Rows from block 10, named by matrix and row number. Rows with one number belong to one channel. Each number is 128 + 32 x the weight over its row's rms, rounded and kept within 0 to 255. All counts start at 0. Numbers have three digits each. After the name is the row's rms in percent of the matrix's.
# convs0: first 3x3 conv (model.decb.0.2.convs.0.weight, 128x128x3x3), inputs 48-55, a 3x3 kernel for each
# convs1: second 3x3 conv (model.decb.0.2.convs.1.weight, 128x128x3x3, transposed), outputs 48-55, a 3x3 kernel for each
convs0.18 097:107104063186121085151084077103130183162093185146146155103108130133138159109128132090181154140138121097138174153156081105111137146085134117056149119148094114132077136179142123161168140134145089108120148149095137121092
convs1.18 094:177132123125146126110084174130150132182107195154182134083109159176123175153195148156141148107115123087124190095156176153104139112088118094139144143081113140130124121122112147088115149108117100173122152154172097152120
convs0.19 096:137144147134173160126179195121121130162101107098093099186170125063099116105120097133152157081186070112100158144106157112119078118198122115104128113086114068084114095095141108066151112120184127154130069047093126088173
convs1.19 092:062033123138045151213176107131134080108141170084138120119054172127113153103134113061071058074099082124111130183143137149119132142099095092184194119208163143171114163085086188109107120147162156143195069108185127113168
convs0.20 100:156148090130114080140187182147147090149118077080080092107103121137150118166141142121087116140142210080147165140131153093107140091179157173150164198073070158178101119112152152102177154107159104097107121120105079080138
convs1.20 099:110086138182110099127190090122121108110143022126126149101077079156202170156099119121142068117118141160154150137092136089114104085115123137145095172184141099069130115084133076151141142160150170169121134150122066107157
convs0.21 097:147116169113122083145135103170135104170073088158114110106104108114109125108146129103121128165158137142182162077123130060106176109124142095095150138128164176168127152160114111124139094102136114053113112021130178178173
convs1.21 096:127151165139107101136150152161088113131098145186103175151128109161095109193154126162194149195128137142105060162188192137134209144144213166114065157109066134148087069072088132171175131131131170125158131150113129103124
convs0.22 097:140133200105109105176170114097123155143212178167145156165144164137132219148139191136147120115108161112166130120137135161118090126119137160130133141099086120100087076149175093119137116093113141143132157070090120123146
convs1.22 097:129118168090090143057113148106100074057103113094123121095084137130138108080116116117176147164083121132123163189166150144111123151135157116094181142155160144131102140136112149128175154035168144107110086141138130102093
convs0.23 097:112101137133163089103112090177123182144046110138110088096112139135132128103137096114083076109139165135124138124152122102102079153114064146104179181144177147133174120153153168157098191143127128082146139126058132120142
convs1.23 105:196144149166148111138193113139124077064167132149130106126128138075130128098153110095138127117113134172155126127153175096076110132154142068111110160114058116132147127113146085109142114150128122127123073150158118093105
convs0.24 101:155155129153156144116163136171173182223183178190120075135144202118157133081138128114133129148125136083084137106105107115116089146117132126179162120175078122106114154120099114134108136157145102093092138202146075151115
convs1.24 096:129094111146093112166181101086129122106066097081054090082167126095138111089115060100079076101089141187095117104107189136120149210136153105139125137162105061129129093131129107065118122166117059141099080177088146141119
convs0.25 098:144126113115125125041071094157116126163136138106155177090123134151115207149091132139097134114136168108145117096159155108116130143147142105115166112140125152144135165159144133154112137145151152150162099130137120050123
convs1.25 097:133177154168124177178099172057097118079102101179120136130150083094139121091118093164202208125104139109125121065000080065069131120146105190124096135124119097145122091082112132125128121075126099107134157175101141108128
convs0.26 103:126135152135140175155127163149133139191171092157152160120191176067152190112188196137138118114131113147094102158140158152080174163094209137137107114116124150142167173181149137127169150138156172130170134079122127111102
convs1.26 095:198156163145142174193157167172152160138103102127140113127125177097098146086093173110193140093104146070127090169075060174094111170080092196155141130118118112124125163102156151090137123058177168161085107178116137126109
convs0.27 096:151093094157176044160160110132158083125104163111161138168086174089172108116149127092136150121158142134152132143123136143102069111094105078155174116148130080139148100087128144190174153177136112115130164123100122153146
convs1.27 100:171105135115118149137142142071071080106160138129113115135105142159075121113121109097163155123125124122055129107124101106114141148133127141136152140101141114142193180135102146118077139128104120106134129145176154150179
convs0.28 101:157125067132115074084126108123081101145108142228102154087118136141227145111146168149097108134128129114166116184152083133168099140056127128141110127075081118155084162137130130117150101156125122153115101190167109133150
convs1.28 100:168157146156119137146186160154120114094134135136163095092070119130120124113117196080150140108166114112061108136170131131087152137125113150162124200143110234099115150145114108101151141087163131113131114100089130131111
convs0.29 097:103126128127088124105124076092089068137089140139085117093093143082094084139168068173193062160138113104132110161136094109112081138210061125093169157071137174179125178128150120096136099125150133079103106119144126126090
convs1.29 099:137105118084171166153145118138118144120145097164150118140091149184198112115157125171130172149137130077124123174039112160155109099133120176121122120112058120128098141138163093088119144132125112141144100158148148140095
convs0.30 101:120134097127140115157171156176131160125144124160167134106103091128127104142140110133052104125091094106161122082109130078201163152168142109106122157074132108115180142124104135157116113115094143117102144098141126147112
convs1.30 101:148093090077115154169160078135140128153115090125110102109150190112147133110087138148124108131160203123146134129174126124097152152107160127131194137126092100111126136196126069148085112177125135150107141157026115103109
convs0.31 102:154099099169107109127134112145125144160117109152120165162093111199104147174151132104123099127132095127122084105156183138152113166146136206087095181121093140148115184189174163139130153142143147090121145125114160115107
convs1.31 098:177197158139160112075145146100101166169112138159138124205117122069075167088122160183122156087133157157117139062158154042144103044122096096097148089107126074170132129112117132135112126124124176118170090120195083046115
convs0.32 099:170134084167204157103110131116124129124160180122152143161177126154138087107102092112112127127151177120131230122121083133102146111118112151123125168133081117081119134169187183141168150158123100087135153106109126095129
convs1.32 093:116138136159129083172158158091150120085137103134168151094121102115104116122124200105098106143156109086068089124119172117124117234142167094119119121135141190146112129136139112107094103099094140143097113143172131131060
convs0.33 103:072087083101114083165142065079125160118146130127157116068162108120132120128126098081076067130157114132096070145145057144206000148129060135127141112115138096132128126116099146125120184159123093087134095086112150159172
convs1.33 088:136145144104153144142204155087109138103127103130120115110128192050096255096081189144139090113111143161125154191103117141162133151146086123173134130172135117097077133086112128116061172152048114088078136157121100104086
convs0.34 108:076083055115063070138121109135112164127141123149082212143163136147217146145091113139041072179086100198098120125090157184091113139157158107144146137134104084086072122130109060105097090149160106094119101126151090112173
convs1.34 097:141132106131155145154114133168139155160224118084171123126130061181116063164164091100125153070105162162085104087148101110098149151103110060158190113118161103101134112130129111110147167103162142122086114127090059149102
convs0.35 099:106145128113101068101133104124115150117135200172145101174091134100074101066157139070073196130108160111182116143162104167164121158138119124093120083152176068164189148141148105111099134151110099149109147156159178177161
convs1.35 099:168052103108128082097168153152121136164102127125064129142125080108134123149092103091094123106099117151113110123121046152064074182092149134106165093141146116141130143106141123122081134125149105099093171109145130085115
convs0.36 102:117100158111143056131155143121136138135088139152116135180192085099125095134107147171108102119092114070186114115106130125186116137128122149112127128129050161071123160127159142155134140079074140112159131071124063129139
convs1.36 110:080124187180116132140103139165142124146130114146181168108146134144114115076039136135142163131109150152138208109132098133146132160149114113165157141141178117160097104145112142139126130123145107134122125178118109073066
convs0.37 093:119194131131143139044059070120111123195144116066039091078110168051103172130116146116142156090124153081108103113104126110151144090092119109138176109170125120131161112098134135129183163184171126120157137065118154102115
convs1.37 099:109122152128113139105118140086149149124059128175041137130125137083144155135128118124081113101053101092085084129172195138173161119105133137134129119156104129125169100049083092150131076042110107136098134179133175161172
convs0.38 098:160152087142166092099113099106110159163146132135103106154111137133205124150179188135150117139141155130067135115100109160139050117093155122136157056158099087102119076126104160166158154169162114096147091097133126049056
convs1.38 100:148182111165098136124147127076132072030159097131107157092073063105081089109088134119106153140094164130102141129130196067124119181156105177124119126110098075164239102121128083104098090136098094136120145195171138125031
convs0.39 091:107131097179123133175137124094093141129140147156147133081107074067151134077131104119064097207095176156121163132126157126056125172120124130128105165147106159177142039096158097103158092104139134131147121104111143139116
convs1.39 099:097150144094159123099083125106112126126153120092134167160133123146116119161120147126128167102025099187187128112119138134131157137170175108142156141127106115107167096110096105180117133123107159124116182118174115055140
convs0.40 100:144119167102115108082190171106130141160149128124134104116133095123126147096099149106077053095158106154135137105123111135069116086137202090133101163114097118121114149130137154181153116096127115118112120084129134079106
convs1.40 097:212137146197110160146129128078122133109172135104097128129141121037122080077134132115160135160084120140115140163119174131102112117092096143083069144144142121104111098083135153124134130167124096132178156098139114078089
convs0.41 101:112176133119112157109103126158126115113156092162140131057072148122125159167154141088115153054104143093108123115123119126162144126081123097134122162119092167134155106100149145129172121122122123127139167156184149087114
convs1.41 101:116141136125120188168169196157130169163142118151128134139143153058110158059139130148157136072137130067127168091092136057119126080132157115088114083140117098122161098114121150129142208202228112094066098183119093112112
convs0.42 098:110134150161157117148146087054189146111181171103076117120075079121122122106081151118112092084103089107114130133168126153110089143130121122115095109103112085106187105151133061123125110101087147089137145140112148089142
convs1.42 118:119151123142152128121155158077124159156107134118132161158113175165107156143146126142065084039148155100071125102106097104119113172093094124151141109141137105159145097125137177186139078126138162172170188131130094138120
convs0.43 103:129157162152128117114163179169073138110126137134127167135106132110077133080163189098154139103109127101117116093136122143166145118115070163141141033081087097116129123106131150124143159131160124136132137111136040075106
convs1.43 091:075082092091095130091089115095143159134086159133110082097095128133124115185183115126136110122129125097134118175137115131122119140117116154122130162134125158155135095145135110126120159105092151123164102140164088109112
convs0.44 099:065073155130079111084098091146120121092113119107128102120122123156083111119133129122143101107082096130178094129081134122099095095137116139110128179182118153136157146146098153133118124143161168106112123127098106107098
convs1.44 102:136113106095119106099136176111134105078119106096161119141148159159117190096112147113086117084172100122106128087139146117122098169213161148111088152154083174184168142127108179104114174106147105096212118136161190162076
convs0.45 105:136105127117196137113122112112174187186067156130149159126101168094169128096129209066099113103121128079107131104101108077183080126129162096082128121092091080128129167175155158132135159101090124093110107117107170169084
convs1.45 094:178182151115166163140177176118130110172135178184082124154113058120140114097186210193116167175116158130136145076134145141185108091162123090121143118122177135122097160148131161134076072101109117134059088104079131097139
convs0.46 103:088140119126140120133123097177144161145146152120136127109126146197138116150106095124032058179150140194192123117113085116099165138100112174198144100121145158130135094059053090153075094079073105097079143109116144160104
convs1.46 094:100123148108165113131073083116135170155103102073137138137102171180137077182143089147071062112089142075110140125132159136129167132137171119167120129129103159061091151142243141127169156087151150131101147159109168201159
convs0.47 100:121127130130137115111140138168054129129148172141171153194151166175132160103201144152124129136140061160189105134149131098103114133131089113092091071134116114137178123111090133116119121119130156118132098144124073121103
convs1.47 094:125104116094132115126105152122135069153076169157134150076118091121139064077154148195134089147115151155139156131191126107149122060090115068088169071120147096095099167160149150175109169180159124103107141182112110131083
convs0.48 096:135144120113144100091122089145134114086110100097112137157110153106074153086098135133071171086173174113153162045067056000095194052170178125110140114076131121092114126074106098101120158152104124133135102102098191160122
convs1.48 091:191069143158103114115144175145097144160112226143113138076130115113160066127134094070125179131083067100076090113127120130108188128137214141106094184132088153186147111150087116155113131122163170101170123094169131122104
convs0.49 100:107103070155159127112140147135138123160098090136182152161129138153110108143114153045095129117130141169117141111141142135144187086141142152099159098154198082109127102159123082102102141133170116071129138077155187229185
convs1.49 099:100106127113145067138110101091151150148130135135163129150101058116119113152138087110100119069150090150187108072081115082109104116144109079110141023161138077175109127129195161080158162090196109166101135126102118083071
convs0.50 104:126149185117079115133112086069132113107120237097120197120152153147165116118125094119115110120138132108125144177093135139104126160138118146181080142123106119116109094139169177159102149123094133148177072077119132046143
convs1.50 100:157156093089148173132116132046176108059142172060165115101083152102088136109156119180115145125123166130157231196121100144093154136143196106155131175104148157157159122081062153124099112137135132087139125164070142127090
convs0.51 101:193113174135115107064124131152168103122165060124129110093066088114114083114088111083119110125189076111087104134123071122154125130124108137127049134191048124102080171118146139139169118082178167020091174127119111113114
convs1.51 099:135079165127147229132144203161104121194094072164132081140122171148150255144120175137136089106177103140135128116075034141129111144105181149094099164127119160143170125115124110113135100151120112202138114097153144183128
convs0.52 100:128135083091116104126065147142081121146052138177097119126139117111131124106162164123090164135117180113115157137136124158094176184154190055102122074087137104128153135122168109113133131131115143123072089104082048092118
convs1.52 097:085109096085114035107117049119147056077098083141129077115150086121137123094117090230108170168113130126139126086108133128137126094126078155101136134136110135107108138171117094200102087131147088122122088116128136125137
convs0.53 098:094118142098090112129089163116120103114111132107085111102094084091115138088099166104145152061172125118129115108072187080061216139115158100130194096103198114136169124112123100121130113110133177150099134082124145122137
convs1.53 102:132147135073144068107112079160136130148126153147101120106140094083166000095144097115150200139095122131144100134112117101182174121086155094127151142091140136146167128126134152162104135093188193090132187116158138119062
convs0.54 100:136165093116123120130157118082124134064165182065129186076195139132226133120154135169124168136141107176104035135112133146107145129163157127142086171156140086109142128148124110145121103082093103085084150141057108118018
convs1.54 109:151131103092115132133096182137169133129150183146181147130122115132096136126067103106141219123156127091095138146098109118094114064131148161121161095075151072151177135077130117153136185195136160165144163191132136188084
convs0.55 094:129092102097102110068092106057148117112190105091183140091156107179170133179089109141164125090105175115081125112202149098128147163183158129139134061105070138115144120168084133216130144154131155100129194074122172113135
convs1.55 100:098171136116114115132148156113116123151103140181068139178096096187165106194151151135151137118092129081034064142116131128148136162199159117138146131071153178149222143127101020063100101087091068104107097163166108142111
convs0.56 102:096095073112081104088077092080104134089134097128106090101094115139123120131139139116156103101101095084098135140087122130110105112114164174165127143159148152106157157140177084083126097123129091040089156135138092102103
convs1.56 093:151133084064103125144172202151204122147149123099153138049067085079178074065130092098166165078152129139152121087117134144099106114133174151102181153100093130062125161188185152086114114049128140162152071140131114104127
convs0.57 100:131166112147117123147123128114132132117175115134118092085152137099138126127147145154112136109110155136063186116137070119181149114134161141198168047085127154116150127113093141148118131111116155127146127137170114083091
convs1.57 093:127066125098131133163131094126141087134065139131097094084117192083119224101138178103101123096128101105091128167140159152123130174094109058166045113182128100137088100099079072166114124161114069131050089108105115111095
convs0.58 102:112125145093099098098143149114133112129138188103106127163081109205114129141093071101076124072150173058052112145161148122136128107132152091075100255086132053121101150110138168152118118131088100142130120055166118083143
convs1.58 114:114062082143143120169161115151119098105162139103084121166099062121159079167180124086060054068118115135074112108086094151172136142153172149154192118147139130155136137071079099122101137128144116150129132131132125200152
convs0.59 098:158142106159168085104109140061094146068111143092084127156127174136119145186177132144106163140127219149149142103139217083044155184124169123113091130119134114100129116134129142121081132176108164140161147119135086109142
convs1.59 094:145150168104123115108170070110103146168089125139159106225134050107154137136132157107157171107159103108154066074121066138140146100121154108150224146156105185141085116119136111137133160104146118132143132123085084111139
convs0.60 097:120085130096181139132128079141124144128132105083139135140122152130096134157149090122154115118107149107073125138136111106133132129152131124108132145149183139198190123142124161181114144133110124148113124109115155138124
convs1.60 097:167176167171154157158148150116094123146132179123134123135153146150133087163135120138110084089132125129125123130063139094100194166180195096160090118116068107128116109118184170106178101081077150134112127096114129135137
convs0.61 097:123140177106105138141157183121138113130078117101162145117120099088103127111123133107178107103149134099140099125102136078121101123127158141089101172164105079145053115125137126127163112123124093166137125122082134110105
convs1.61 101:118146164121109145121102110137115119183155136142119066129083137168121170162145132060137075071149120112108089135120066154106123125133140183145126156143183193135099192102065136120090156135097141120175159143179184146134
convs0.62 100:119131089121054119139140170207155019172175080084119094175133071149158126139057070072141121092106169082112125106105101127121123076123132115133123143098113121096135150156154190162159151115118127120084186087150158085116
convs1.62 119:081123125125111110162111124152173164144147130141116158132102148148159055110142115159178130147121194098157177151165088140156134130117093138139179128148165083069088151144142135091114125133071113151148100142192213190134
convs0.63 101:127096126114159086152113152136119106154134131149145171156084111141104142145084184093097053031143184080119107133103063144071112117203117198125151112164130137114129141110120136160075145112103120096116127161169144147152
convs1.63 110:118169156173129170114154135129086106145047134142135191058147140076114155056110126114104129106127117100081160064092122113179091214148106096121103086078174153187205105138104123119154128131139156100145129149167142128112
convs0.64 098:114108146110096125158110098115114100147139127098126142089102154166171152113090138133130120162095046080057071057131117129061120145076128159108136088102121122150077087119184094077103146169185090099142054073134132111121
convs1.64 102:131125151138157152173174107140115159121115142089134103138134125094136141101141117110097125094083137196156149154109125147111125160125122119130155182134136109114109150137120139085168137154148131130081128168153150108124
convs0.65 096:153080066116138120149156113112130139150112201156126096107136136147144135106127081103122036168182046157163041156108125135095125140117105113163119052137150156158063107113114092162095087099070134158111119120133109157107
convs1.65 106:108138148150142125092110117112103152106175144095138105159102134179112112162144155126160125168130095113149120106126142122109146130164157131156157114137146154159189099132092197181117122081144162124157115061058128132102
convs0.66 099:135131128107127099176120162130120149129129105144148122164106120120123148132127101135071180153100144136102114142060116108065140160075151140055111129125166118097164187192197133172121130138163083084121177095117130137191
convs1.66 106:144117138100134131134111136143118118167123130148157193160097143154096104124119143077049078131175162121122120158154152131138127135153172125154121055166118130141074057060060113111078134142113108073096109120080117152137
convs0.67 099:158148104128118122134171098164116107168075132188140115094125099084173146128183076163103122192108114147135077098141099113132099129099120078125129150158118155146137133127142101113157089133150126127105147201160098105126
convs1.67 095:073140124177116104147152059159154117128123078094142127063074199121090142088097165156223141127124158161162191175151131144159158168119196167120169158093116145133226106112169139152130169154111143133100123186102148076074
convs0.68 091:141163146070088079085136095097170141135100153065074116079085109074126112129158174130102061118071093080083103146052126151155143178112089091122122108124112106096102112105076145098101090059118104092051169093143096097105
convs1.68 096:121104150125101078145158156102123112092108138130077108153152123161133149097137146158155155106122157096154121065115148043114145070107118153161144182127113165131123177152140140122122112137158172167173147167142191115126
convs0.69 101:162159095056188142125094144091168148158119100192122152180102114101104127118146177144124100110115091115169096096117140019046092112139107130098151176109135170151160141164108112111121144120114146163154112145169144110099
convs1.69 098:150078112093135151083126153084141161108056091070130179103128137136134075115165095079110126122136142114167132174135181117140154088202190086138117137147144090141170127114143113075096145144104109125117137156148080139110
convs0.70 103:130133131107085135110121123194101116126098141153122122146192139206128119141141096110124101150092141166102112154085128117117112125149150157132119102155056131119162160119109145133159117087090115081106163107157149117112
convs1.70 101:152140150187151164174169142139161153058143140051143143108134152087131113084099163145132137068098156187160163081127121104111107145100113138154220154153111144050097138214155123158121129123124135125118057112160128142157
convs0.71 106:116180147093143134120112125065130112089206080111138147140155141127145159087156139133117192146115194107127131128105137169108159155107170089115069119117134137099144161142114114105118153096098120078082108079102125143137
convs1.71 108:155106116134131137121158139087169176089097149163144192146136120115102133096130075078086160106119139136118133080106106106134137084129148130150116117109105149099111117121105120147113118127159175098130135139114122165133
convs0.72 109:121168100141163133129143128186160177156140154122115085070147179104139136083202143162150074055188101142120124112130129209085113134173076088177174125132170132157109115127113180168151153186145106139131121128098118060092
convs1.72 097:158105092114067171076118163130162160123145117123129121166135180111139150155146131112150113144131139162108117126159121152095115136128134173152137168111148121150168184162082109133132174140120088109142154148113106099103
convs0.73 100:191128132116094118114125133119168163149150144105129122170117150097142138085121123124126135147109132083111116121142197064061110109104119121158188182137095114109080134141166085089146082148150104127148105056127136128161
convs1.73 098:197207174163161162122193133116128099140116100136088121141161127129166082162141134177170167126089132136170120114058120138098131120128148159119115119134094138129111121052122164152187080108191109178123153100089121148121
convs0.74 098:168147110115101061145151163085123140126153084100118114129066149143116181164137166151098161128127100162169070103079153126087101165058119117121132135083121078134098125148172093163145097137115132125086104117096106101142
convs1.74 092:061093130117149106079155129153138145160121119120146152122085106153132131135090064092094067076155111078120128082090108106135118105191178059164131098152080100160095115110187128110135101071092143190174131139112136128114
convs0.75 098:137146135116149125107102143163142133092092091140115138115135113108140133117162093156094209179140154129166159109100106120115147078119129136212120149130192109127082138114071138119123084116112073070019114153164163151194
convs1.75 101:104112153132094104111112051163139199106123112077118114138097150154139093085133090169146137066096165141141152085126166140086132117131096103131223147098163094108121168212212117096158156122122124163102112188134112112121
convs0.76 101:123100119156133123096149151061076095115108135130119074124119102160176086120204093122146105122137112085156164145113129118154123125171114123131114105162121120138078121124121160179151132101124147143178102116103096032066
convs1.76 107:097087132070125122169144165135132136132085129163094101167103071104090116102093121111126160081149126130148145117132126088128135110155122102191161111175152079083137148108120097070150148199155186145079183114118118099152
convs0.77 107:119147094141144100131117118101119146111092111095108177107133122048124109072083121114109058120144109094117129133098137114105194117153183122128122165147132160142099090146137094122149108187177109123060080067122133011083
convs1.77 089:146114085138131117155141166139153112101104111104174177120126176110152207111104172200130138127166152162159165110131111025118076140145129161171091153089098143133172099146110109178123151178103162157125097093137095125097
convs0.78 100:173171133110144156124086148169108148195174130141078112106132123137155129093126101160179213142185181185155178084048110164131125129118105175168140088162117142070119090134118136172184166127133164106151136181177159174128
convs1.78 094:085140092174144143186108133165146095128084139105079111107107106127142138163173121139118143079118075110110121106089123144168116159124152117103104109120087116117098083115053088076083141142119115125135098119127094174134
convs0.79 097:117141073126120150153124087157178167144164186170154099140152189174133173224164181046132038089139161086129115148112137139086112062122108186113078098067098093130166102122077120100074121123147118115154190086095110096080
convs1.79 102:222171131112156163145056143075100104145112141124105134074134105104107055150148162141120099155116174057168090156143170132148142115160118123080126125131065122100123157122142162168140148181117109082125142115139150151116
convs0.80 090:100116117126076087139094093089128175132114143129098172135174121140106108119094114080108106072248120091112104107129088129152131117130132088111066175207152157184104162165152181183105156129144121096066102090071098142121
convs1.80 097:130143166110071095122076154149092144084069165171148123102147169153106137149149135129130098112135058145113094123135114117118110129100126074104108112179145120124095146203149137122066127158155126097133124163201147155138
convs0.81 108:159139140137167151152175119094166047163144076043133121105129143147203138131134096146130107131142144150080103132135120099146122096159134093120086168132122142129099111153139126158155145149116137101109110044089112103090
convs1.81 091:125111107131150020098081068165107051187180077160149142134138112158119113145153183101144117134149081166122167110132123163132125122109114118068181163140082099085120138132130127153127115109152128187156081052130084092155
convs0.82 100:146147118142112103159141062171098160104084116111102115123119137103152189109078112188192035124077055122138113128123114137149105123092081095142184111079112164109110095081100086094087168161112113117109122107109007067145
convs1.82 100:068149137115090164116151128140088158167127187134097137150092137134100147058053133086156134090168127145144144130130115142139098150109090051127155071098110129089101175108069141124080122110094197148098136150113109132173
convs0.83 098:136105129140155132101135139163095131132146093092108101075156156150170076065113148170123108100091095131117174087153106096065097086115173162213091172078128141160122095154123142155146109112130182134115135142090129087071
convs1.83 107:103134100090118096128103107169131097146131106061082129187145105152086115180139122121132121144123162174088176167169114111117144112114174089118095162154164127111089072100047073097119102150091178123114152164106075112156
convs0.84 093:160133119078101135121110135109129107111105133164141172118149138169225148163150149107097077149136084151169109148095113144121075106128139215146119172169170122169157110130134116141146102168146131108096127145112103115137
convs1.84 093:137165167113168128189108115163148104150101119120097147208130130149106081135168182162122124179120121177157113183193159155131137152156095181166178187131155149121119105096155060125163157136126157177149134145112148124146
convs0.85 103:145104128158143165115156097144152102121117120126108157108182113191112184149168133100110141109137115141112145153105177121102127120157139139131085144047110112149103129139128134116109137119139118126130063076124176191118
convs1.85 101:159127148070098173142147167149094171166175159171164038157143152099048127160097102093124114084121093123139133198190069199122114097141116158079090227151102165117103152106096090122079185147097108132201139153165118074144
convs0.86 098:127085139137092143184098088102111117101098118110151158111105156135137139156102100177112149104124146099149131166111136129089114212113186117179163104039105139100139164184148125169200127147148107148116132167138125131189
convs1.86 098:150118123134111128158123088145107159146140155133130121143146082147186112148155131087164079113161147115139138108110051111142104091154114162178236135099102100121129086086128102142123121119075081103054081119125121131114
convs0.87 106:152153143167119114133119127144156138161177134180129135151124087142158125105120138175140116132109107135073112148120142165169135135110174134129111092136098116123127154168101137142164130106166138113171124065126115082095
convs1.87 091:120140131095119122079134158147124105170088088189111095119130102109123113159135105142108098255137134204110100103134138131105105128141130085115153039119141126105157123103127126112088108087079171115137162107145150137109
convs0.88 098:088094101086111095109141128084125158116128152063127134123110102083126129080121131096168159139123085125136117164132127115078095141046178150093150045109153099123164105123112166121113131134109164118142128096095135151141
convs1.88 101:188125199137194145125102112103137168069147079102164126118217118090169089131103139147101086095073081142127162063090108122172152094149118154143206134133141064110133140101086134122116128155137057152112139117140105193164
convs0.89 099:164095188134112074161117138124219104150167134140156105084132185189127120145164138166117098117158171154142085157135193094155149099110080135110138110156097121102124121097157130103082177148131127108186128194049169110089
convs1.89 100:157138132098144090112140108158159099116079116087147108108184060079127133149110047149079133118149090152126140098114133148166125112095106125168165163190154104178131117142111095114158138183149150142153154101126157127141
convs0.90 102:096132166135138140114163152107156127066127086123095100141091096093109145096167156083111128098126133138106070087135104159119110140095137067117116134122121168120140122123104171116095123111105129132074127128101102097123
convs1.90 092:150065163172085123144145090133107147161099089159119090117132116098113120106109082175139090144129097121108098133115109107128123125140123195127116119146093047132117166132183163140180172163136148133080129116152138094133
convs0.91 102:137177101116154147141139150131131080145137094140090100105117156196157150132103138057170217097146145148122120172147122140101117096085129241133107159073138137114111110101184128121134049091121118105149132086109148204103
convs1.91 116:127088133142198128196157196172112121121114114128130058104093154149142166156134141126131148099152099113097094111112043120139137110130088140103136122139077160147087187196167153116114119118133141126156111087165086121117
convs0.92 104:134140160152181122097199145156168134174156095123082044181116173154163147099110099108096106142112129119120096099100123126133114088155126144122150119148115116149144154161137162154111112147120141114125126138107103111088
convs1.92 099:129132119142086140097093168175168212200113103169139146086142160111058136115133151117162137150150106112113114146136147104122123104142173168121173127124106158098162090107111136174128131125114132142097163139063187142119
convs0.93 099:121107078145087054097142081131166098099207137098138127144135125137120124160159129178124157216140143180152109095147050113149042101186048108131111202158084106112064130133118143147146123145140166100129127155126137135073
convs1.93 088:103123098122157096181185103179114216154046136140122182153114042163134077117127049105125117124109105116082061100129184112108165123126185190133142106151125104158141120128102093161164133169179184101078191106158148096155
convs0.94 101:142082100089091159102084128119091108191163093148186127168151147146140104177132146099069194089055122202132122121091130175095107145101065159128121161142106138183140110137104158159148109140093161128124113128111111090160
convs1.94 101:116134142123122098123121100107089116115130125133107169122126181134134087157207093139152140201033169136146174127156171132126096081157102132153177131100107147122097156159159100135135095102112116141173092166141044108213
convs0.95 099:098087099086154091119138138109108146151088139105100123099113164121176147154158066124158159071162145114149169196108153108117187137161091156107156113105176102107143141108065127138101140156164161091150171132099110131141
convs1.95 102:179136113140130086159165122131143101114114168069146145087108045139135038133081072147138147121126153207125146077154127144081107165130144115127152145107149135124139162137190197093135202140099101147145158124201137151095
convs0.96 094:082097074088141138091170083095130105082136138071140125082171126095141147105110167099130093167132097118092145126143111106102150143147159072166122072172140114143095135159087153171134139168172175126189146160153151177134
convs1.96 093:110130148106126155150130159128163139098079180112079184073106164123102148130146139130191086168098148191150120121107142101120126158164178139130099144149223141124149144141141116059187134103158147133126198086080149134112
convs0.97 103:112096148118049116147112064229109056182118112167129123173189151123130134168150180095071135158074126182100118175090124165088138198112162048124111096128132074117142133145129160187115111128098129120145130136095077134169
convs1.97 103:142125127103124138098137106103168135098147070129152088135103152161089120098118102094122140042076096141201150173179168206111156139148109070095119123125082114150066086116114126124086151172121147140109119134135082076090
convs0.98 098:143115140180098164113120125146150099125124096128158099192166125108152127138106148136169140167090169180160147077209109183061121100155113148150159090138075167136170164136148121097104163160167099194091124100111066237089
convs1.98 129:150094169133146118160110174124158096128094129130129124125140129124114117190121182122113130082120097060144117148109127140151078109082110105100140079126158141092201176126097140138111130137195144188132122104117189163153
convs0.99 105:163187125186154151119131098132077135112076165148151166134184145120134117170126160107132141163156135150105143190166135176152141108118177177093084113118111174175160157123138094085087149172122154111115161139087099111102
convs1.99 100:105151154140100132113112146131073116145100107121106165135182138157047094153134136133157071076049117123126140122124129124165099137125177115098089116149141049120125110171172143093098124121121108088141136119083134165149
convs0.100 099:151159149087144107137084138140120152157106131155103106066102104137229140159110151119120167041160175068100093122107121135154130143156123174116139177131145117152117066109158087150167125138171078118146129131088127108132
convs1.100 102:142129101160146067173135149144095099073123139072121162116121150126133154132141160135091133110084102083075108096130057135106107141104125035082119054120044104061113133098127115149154096120151111132124108106183122143145
convs0.101 103:118045145152081130164167124108097155113111190136064127153119128150102128131116102175141114105100126085116151064096110113098119080170188124134111123128143134131117118105129135157132175147148176089087126108147132102127
convs1.101 099:140119106132160154126183136121145076105109176142122123147150100151164081091069096207088143112106162134145165119122118135120149108170130183140177062151163092103094120142129126203127118150118080132134147155118139112070
convs0.102 101:094082102162114094072137130146138127107144155095129148135095103166108109040064162093127208098156161139170094076093190077094198139148146139102172041154146094147135125107142159123142128090130118141141121144151093150147
convs1.102 095:137133097180156145134133116135151092173132133088110114183068099167129155128143092111116141139130087112135086077111152026169132086084148162124163121066102117113124145162136057146067101164141152084169140051173093077149
convs0.103 109:161137142110099112036099138095100124205140128136136098158139107183141133161121112159143038129086131099080138134137154133073099110093140140089184149162121146105125135155164148155181132098120104103180136107085146145137
convs1.103 102:075149114159146115142130130133112159186103127128143113114067081130146141115045103101100139119174125116116052136116093123165076139113099143152140120102081146108115118100132154162103238152120114124122115083127148187175
convs0.104 105:152084101121131085144134120146076170132120140078079100139161151075152170128111148121132147107118099101117084096111146076111123082117117116127155087132108085132132151117149117115094157147133142091062108071129157212147
convs1.104 098:128121122122139088163178082161119151090113143115132127076048111110188162109077152199100071129119126139160153079137102161167171098084123125092171126123180164160190157127130144122049146132115092105058165133049160159128
convs0.105 102:107113116151123164118120120130186103151162096142138152136166133179135100135055111112122157083143091090156107164108137117080102173095070122215163165119105117094174114114105089135145122118085186150109156135110110098078
convs1.105 109:118098143090136157126164137162108087161145138124113124114133204104102132134092124090081115156095135091127139166153162178111154171161047135154145092147091118043112109131129065189174099117146120112110102125189128085154
convs0.106 099:088140091108116109137082075094170055072156110054114065166161148170174112197125097131123195126112140140087139132145174149156162156157111122078156133124135150174108123080096103113110103127112128124141144097144090059105
convs1.106 108:169148098132102108108143131111098127103093186062115099179154167123148143160151130148211130109138113145133102098134108121114145167117140147146134194182090129087054169105137146123127140109138148113173162123152125160145